{"arch": "vit", "model": "self-supervised image encoder", "dataset": "histories of elementary cellular automata, time running down", "train_examples": 147500, "image_size": 48, "crop_scale_min": 0.2, "horizontal_flip": true, "color_jitter": 0.6, "cutout": 0.4, "method": "simclr", "norm": "layernorm", "norm_position": "pre", "hidden_act": "gelu", "mlp_ratio": 2, "head_dim": 32, "fused_qkv": true, "bias": "qkv", "qk_norm": false, "parallel_block": false, "inner_norm": false, "patch_size": [6, 6], "layers": 8, "width": 384, "positions": "rope", "pooling": "mean", "projector_hidden": 512, "projector_out": 256, "projector_hidden_layers": 1, "temperature": 0.2, "init": "lecun_normal", "residual_init": "none", "optimizer": "adamw", "learning_rate": 0.00094, "beta1": 0.9, "beta2": 0.99, "eps": 1e-06, "max_grad_norm": 3.0, "max_steps": 8000, "batch_size": 256, "epochs": 13.9, "lr_schedule": "cosine", "final_lr_fraction": 0.01, "warmup_steps": 400, "weight_decay": 0.0}
Rows from block 2 of a small self-supervised image encoder, named by matrix and row number. Rows with one number belong to one neuron. Each number is 128 + 24 x the weight over its row's rms, rounded and kept within 0 to 255. All counts start at 0. Numbers have three digits each.
Before each neuron's rows are labels from the 100 images, of 14848, where the neuron reaches its highest value: "top examples" is what is common among them. Only what is clearly more common there than usual is listed. The data: histories of elementary cellular automata, time running down. In brackets: how many of the 100.
# fc1: MLP up (model.blocks.2.mlp.fc1.weight, 768x384), inputs 0-383
# fc2: MLP down (model.blocks.2.mlp.fc2.weight, 384x768, transposed), outputs 0-383

top examples: large cells (87); 001 turns on (76)
fc1.152:102100118117140147153145147112121131108125108121128130148150106085123137145117136111161147160112121119113105104119132123134113147073152102190138149143152090115075093098097100127109094153143149127109097149080141108115176143126115115120154122116101099101121139116152144123148125078131087145100136105127105137139144153086149153094133156136145092146120149116125146183128141133170088099099141113127111099087068129109141125158180147155113117131134177146116146112120168155113146128155130100137135157164146139127103135094133120138152130105131120095162127098141139135108135127100108092121139126121128138150098115139140150146138135134134128066133153090153157124137125154155178132158137134142103132157050127153145066181149124130104152100132070132129090134100102094102120112126130124154107180131124117145178133113154131100125130111164166106132137110134151087103134114105113130127117160139176151145104102129116138110083126083098107140149177158112124107132121143080147128113102129174131121092132109128152108111121084142134066127109166151138122121161146080163112104144157155097052131104132127108079152123144128119093151142144166151123120105138117132174128141138127117
fc2.152:125096158144111143126170146102105106137118136147143126114119136095105153151168130124118092119158155119096148126132161133152097098089125121135159187154111170133138126129133093129144126116137145121143115102123150087127078125137170120125133135106098131166172120126129145093098127116099155144132109136075108116120195105118132118144139099116110123128147152137136117098169123109105109159132158075094117140180128133138104145133122097134130112145153122159131142110154177132078131144120088095148098113150110088086112171153126070140132130112154163107086125156085118109125116143142147094118133121096149131127171139118123082104138100114135108174120162117153155150108142176177122141105134115121100136132117104160108117133138139145144154144121177162101110114112129100164144140148117124120117091157105171160143145153127113106180122131144167148123141136126099134125109099153094123097118100121129131108120122130173108166127118172099138149115094139099129149175114151179109117123123134107103116100156152124125137176130114142122107138139110145124142142149081095119100135150152144111185085174156095112098074146084097088155093121089077109125135130058147156137111116110133122

top examples: 111 turns on (99); 110 turns on (79)
fc1.640:120110144155129104179140173134136112175131098137156139118143118077101164179126172169169111155154069124122131103145125153113107122145144142153118137156137149115091177105140127156155132098161136127130119128100140121102135095171118105107135102128136129101114156101106183148131115110122118078131168149114100126118124151101113173132104162136149104105116126142084141110145121148107142154126124129136114129093103157112107126086155122109106091089148127109196096137101111107124155144130128158090134136152144155105098124140164129120157174095119118126142110145108149091089154095123138134120098163060137133084168165137152107111145100127135153096150144188100148127100122167128109127132158134138117096105150114120151114145089101125182137137179135131168129130103161124120150104087112110091106118134152123170145133107140132127168106157144149097127111107145134115137122131134111147152125151118127107137134112116170126152115122138133108136143135143130142089105131136108147137131112094156075135129128131125119101096166097100122132141171164184121156102118117154073142157137170146131099147147151124165119100142119121101094117112145136126113050151138105085143109105111139067
fc2.640:165103141088144114170178141088109147127119130118110114179158117109146135127146139091120117126141168138109168113146109137132101109091120138112108108102140142104160166111143118130119126120126142136142129133125135163189100136176165130160089111178124163141091156166111094101087095153113094123122120140167179086121110149141132105161119170148124127130085121158110118147090141125135180113151080139105079124125121152141121161135127165149128135149144127113168119111122107142090110157132155130122066103098116100142152124168119145122122082129161113122144153119122114136118142138105119141134102109115132107129124097119140114133117124124105138113140148138072179189143112147127142137139118143120134165172173135125111163182164092148113113141196174089093109085131139139147138160112111153132108120128135103132117119143072104143159102118102146158142093147121130108110096175138131136082125103141126070128113083158131123170089106142139108119128158129151124120153113109171134080107139098134111169114132137132092109140133112088101150136127141104170106130102106127137123143138153120108125130123152054099102109104136132123096115107157101150096122145092119142101160139135128129

top examples: large cells (86)
fc1.703:129139132127156105113141152080139180148091101097180128142163082137097162165104108134126123089131100150126144129044102138104142079154151111132144162131144092123096149130170152114161147143140101147126115106082125132147141131128129124144169131094122146105102114103128145145100104105082169135140146116120133123135146099098132128151125156118095159118145143129121117168177144129146160127129142167110144154127138079115138130094128139140115132112118127149119135090119134144192140142142148174093126133198107172101130143153135130127149111117134130098152134131145128117126090100080142168112112108147107140109075126138132139113154171157117132104129142114143174151109175120132140128124128097153181133138099099107111130120106153105160117083123098124170115143137079086154133095165129136148156131128088126126093153164139129089156109152154133125186115139173135112103093138134126137128112115137139150134154152159166095151122104083115134101130138153148137123128128143125145151087131084106074130106121109106133072114188124108119117085159157153127125100109135125126132112147171147111113135084126111171129074149164134119097143125100132116105138130168134138150116108136081112
fc2.703:139131152150147064140144191083125100111185154143110079138171134098115093089123108090127114107152142098119139109126151122138105108078098132093116172089114117144122126140153159160118162122069097130145158105119139112165101156143155101112115124148148115135111148182109104133071117143115086102140154126165132089160173183163168107078133131107126130128145133121096160118142165094078150133122124106091137094148124118138136133131139124108113145098125086125134143153090139168179157139149121119122111121102135133151125158156104132140097140138115139102173159120119113137120111102101128184108122111110135114122169110120148116112150123129134127123174106154094156118107136127123116140174121117106143162106154130108148162132137157145119184149146173126140124140110105115137143180144114111115110135129144120122134112126100115113118093070147125128101122109091133119132090147165115131100117130117086112123155109121130110145134112131152124166138113123098158127152095122159112133151140132108154107092118145128080116122154134114106144141106044123115073124148136065140079108148127096156168109133125110160100139133137113160149144144103157118102137159139135096141128160110156148

top examples: 111 turns on (96); 011 turns on (92)
fc1.429:118145164159155134104146130075117151119117111116130122154106143142138128130125141158124145118146084114125123134131116105129133143131156141113103177126152100091150121108103115083133133065119100144175108122123163154115106136164160102111150139144112131154165156157140143119108153132123110075134179087114128132182175119126114109123124140149185132105172142088111105126154112139099117148122147079128149123138116125127122100123178103102109136153134188120163149134147125159150168146105165123103126117101121113112124123141094119138145133132131136131144110156112093136135117108119119145132115123088135130114149148170169155130113141128127109102087142137101134180116150123119128133135177137114102113132152142080109098166119162173132148103121132131119142155082081156164113131124120156070117133143090133130140125118129053098165110150123095108111083099099102116112091081161168153125160124112120152148140112171165117171110129153091186166117145164146127116104096141146150137150082131142130165139124125135102114117165125090146147121142088103113182118134147144152142127114139102171115161149138118135151129086084115105103168103093116097072112138123121119159138091153120142
fc2.429:113129131121113178148116113109151141163117179088127119099135137098136092083127166087205146156179130155168129124143119119118099130121088113100099143149139160127112159115166159151140122133147111111163137160095138115154103143141116129123133125187186165153105132136122158139074108116122141093150153104131143120129106153093151105150157109141139116141089151135121160151118095083144095074127087134094080106117104168137113105105152163156126130145138127098143142139140122118118147150141099146115145103120099128105135112111134151153127118112104099111131100097127146145130152132125091112129126165167124112126151133163123147117132105115123157082108160124145110142141126159163171128154087130138171151123114127107107129139130116127135119121103150097126156098148151153104116124097106118124076115129185068100121120097071172140094094158116137110141110101096153140146167141089118151119089137136127121118111118162110159116142114113092111123153157103143105165131157079116130126145108088133122164095118116140118124110103166145138142123139158093091077129127130117105135119095090174174133155100110144148106117111145161129124128153162096137149149133125107105070068148114130134

top examples: 111 turns on (99)
fc1.609:158076175146141116143100099108121153128109091147125128127145130104122118135155138136130123134160153153158109105113099102133134103136139140114123134126153133105112140132122100159099135130172140117141107081112091049152123127164148140150141101114126115121127147126098129151133127143142187155158147123122091154120157134111123130130179155162129138120160165139127123148124126140117100116101133131090120128139147110100152114113124104174111110152108046100094142119135104105109135183139169164167108142135105152095123107134101100134122169081106114175158148156134121115079100171095116144133137122135144135150111150143109125128123103101119123139130146121151074146159114123172128127171152112127136137139142125132113107161094075119182130086093141163128144142136164142164126128138154161099093116108162099115128102168134124115124108123130157088139114074085138131102100106112141158153142108163148121113174157060165122141123100122102096074132189159090100106140106146134128133173145135138119119140122109159144142118174080167186117163116125140121114114099114102104129119113114116123127106067111122087112108112118131126112113117109095120166126126178121138139123136120096146
fc2.609:149120141171129149172170154099122140139163182063163134101140123146107138156142109096118145134141100148136135106111148124107143141128104127092133152165109136127122137093114125124152166133113150116119120109127137126125148180103129123118127093159146172153123123143125121145113130138120147104104123102100145129128219155122157120151138147124132100122142136134121090107133136160086122079158100141118109148132178123114144120133179119139107157111158172102098169088115119125169115168134119114150146098134114077087109120152133110141133129130142149130144140164124171085089107136119141123164130147140099099135185101157126100130119136125102160113106127070137138161133140130166122116137174103107101161130153137147116159161144150121092099134119116101159145134125161140136142087145115165138163115145124116169153153151110125108126144112110136136128085143129149127097114156109100125128097176116054117122088146111124133133106141097095123111088084165093124120134120144143076098151154161122117138102142134100158139156080075107172142126136136126086110132129125096107135156106109141110155151107132113090129136142136109096128125138084120096146120097081130152148106058167086135

top examples: large cells (94); 100 turns on (94)
fc1.283:154107113121104108143139145115128129098117130122166136135164111126102141108156106131101165148100148139136115091124113080136104112140151149118116073105149128105157108121144071118121125094140097105106109126140104144112129068096113079138155119118125114094090125135123155111152152128087151157134168128098142131152133102197141148162101155096129149116159127145140124134130103123133085139109138102107118122093139120109156137103107125145135120082138138124146111119156199156157118100123152098122155170164175152122130134113179154096142119127149099105134119074170144099171126129133153119094130149091154159090105086165115171106155113087116122102125142113137142138118139104131086113130118097146098107151106118143142133141134110102144139091130064156143115122159150085156162119162149113154117154120113095161148126127202114105157117109113166044133121114105118101107098111163149111092120148145112148134131127100129144141114145088118111129151118142112137164128116157091135133104140130136140130106108124102158137140099101111133060105146120134143124107160157110155089120122165134108089151116112090137129084136109087133130137158139135102120124168112099139110077123148108161
fc2.283:098130128104147142059149149112142116140116112132157101110143128113110159128116118151174128114173148127118158165119168145121162128137107135117136158140177149130177120112158107098080115160113125138149159117108171130126091119121121088093164185088138133112131124121079160160119142120089124150066082160129137109157163139179094139151136091114080132140174145105094113121129193111099152148129138124090122116152108133136123143193115135105154126121120108119134145154091097131127177106155090101125110154144107104089129149131132149163103167110111151139119125137132131139124155128133167113161145103121165116121156180091145113132194128164128116117132122116157131100111131131112095131121150128115134130066155093124088097158107150098111126148114083119129135137074074113141122106101127117138112127153144144089159154141123159117118124130125079109121144111129121149170112132120113110158121147097141102152109123111120141152152145133137144125120157129108140118146096123142126140162142169123118135117156166103149155127134141157154115126090077156136119139140154075094116177117175141149169107132143145114102124133092125109109116166129100143136122128078127136151113138088122080

top examples: 111 turns on (100); 110 turns on (99); 011 turns on (99); 101 turns on (98)
fc1.574:142133091140104106112108132105078163115124102120119119170121131112138156125086149134091124114104116117135092116125186138122135134178135149148134106140099131086139124138153082111097152118165102107089145131094161098140154126121147091175133133086140148120160142170074110108150126108139141078097128095157145168126118123180154158104162147160177094134119143125120126130097152131139111114135137099150132114129120151141137161086095132186146148065102106106165126129143154159109104121105153130121097137108113126155070101124121130125090142163132116151164147106143134144070164112118106071116142104100112143137136125146108190127104118156129114107138194094130107129083115122146141128114149113146145138151116165115117139117138145116166113122125131109143084134101167129128151133116126117109171090119116128167106109130158123148141145132082149124123124141111141140114115139140117131130119160133134153149134096095129131188112101115128125151132156117134184174174153191123183172132125123145145156142115132148148154138121121125146147147143121146106112126156113114133108093129116098080173185128099165159107085160165119124142124116124128144098117151149145131131133157100131174
fc2.574:165170118149143136121100125100129099121117153136116140136121128104126123144099140133115131130112084114136106121132156140104080119128112144132125124126115083092157111124097115116112118130159084120122145136114125158113103114087154084144151143109167125143161153132117152143142114128172133113132191109162160177138090142170117149120132127139143193108114128118127111122129090064120114099116140150097137144131178175104125149082110180133127103135129092088160170111127136107131076115127126130119144137093143103151127138144089156148130133136127132114141117113108114145100122120167099118135140111156114154140127096107155124152166168178135112114127132101138112078113101149151105169168133094119133174164126139127142126089119155131151125110104206123118091170148126127138161132133133166159142111127159095171116140123128093137104131105127114137086135126124155098189115134085117141103130076115119081134155145110139143146138056140165106130129154110163072178144132127125154154143157160125140114134110150122072118097134072125112142127131104135136128143147135097098125129109111147158154172106147150099092154112128130151103141112141124118122114143199158103129187137114128130

top examples: large cells (87)
fc1.337:151109146123105125191137110095174115101141116119132110135155129139128105161124110119139137145104142132124107128109132154140152169095123117175128106148188119127141119100095111151151129094152133106098165082104113120114150122129108137103111085132142107133123110157133133082103091122118156141138139141085144150129126132131114148162094157121132124151129118161178101158114138133138140134148134185129087132138159086089128100155115120128131163114120153127126112116141115105115118168202126130111124141160153123120106134102132123153102161125135157141120149142148159130136138134102155158125139124086136111117090111135139154118165133111158187119161162109152108165151118151156149151190152097106107105150121160159145142185191138123117097149137139159193118128131166104126182113151144137132151094117140085122151146119143098101166149173142141112161136153160152164134142156092127103108114166160123110130153122106130105127121168117125104131101134173109135093138166134128124120177146138158138062075104107122164123094102123090153116121078127162182130077123130099082108139121139133125122149110147116151094128113139129158077119110092125119119131128125116076152134116102140132
fc2.337:139093145103105170135136142230118104136151165107137130097132107101176120088080112128093114102130124130123197112118168113136141123115130155106190164142119133153152157097116064107149140162100151140153170139087096111116152143203088104107134101126128102134137131117140121121151149128116146109171100120128112128150127161109071125131127111164123143188164152111152093111146156133116148135146147106132151118171121115123143122174118108142128091144108124147099123111179111115105129163102104090117141102123108144107133121111135155113141129134137143176131101145140132132122138162117165106120109158128129108133129151137132082150110133089114100132110129170129122108119094124138143117127144132110096127147127115103147096103157123137099081103133070113136129139144094104136111104079088092088150136136135153107127128133133147124117140144145109147136090110166107110130121175107126138116116137082147086096119147124093107100153134167121137095141102167086141119109150118122133173139119125125127185145150163106141129096152115125116106105124141147113136132119139144131158160093094090116104103113162127107160098149082121135124142131143152125152175082085134151094130103160114119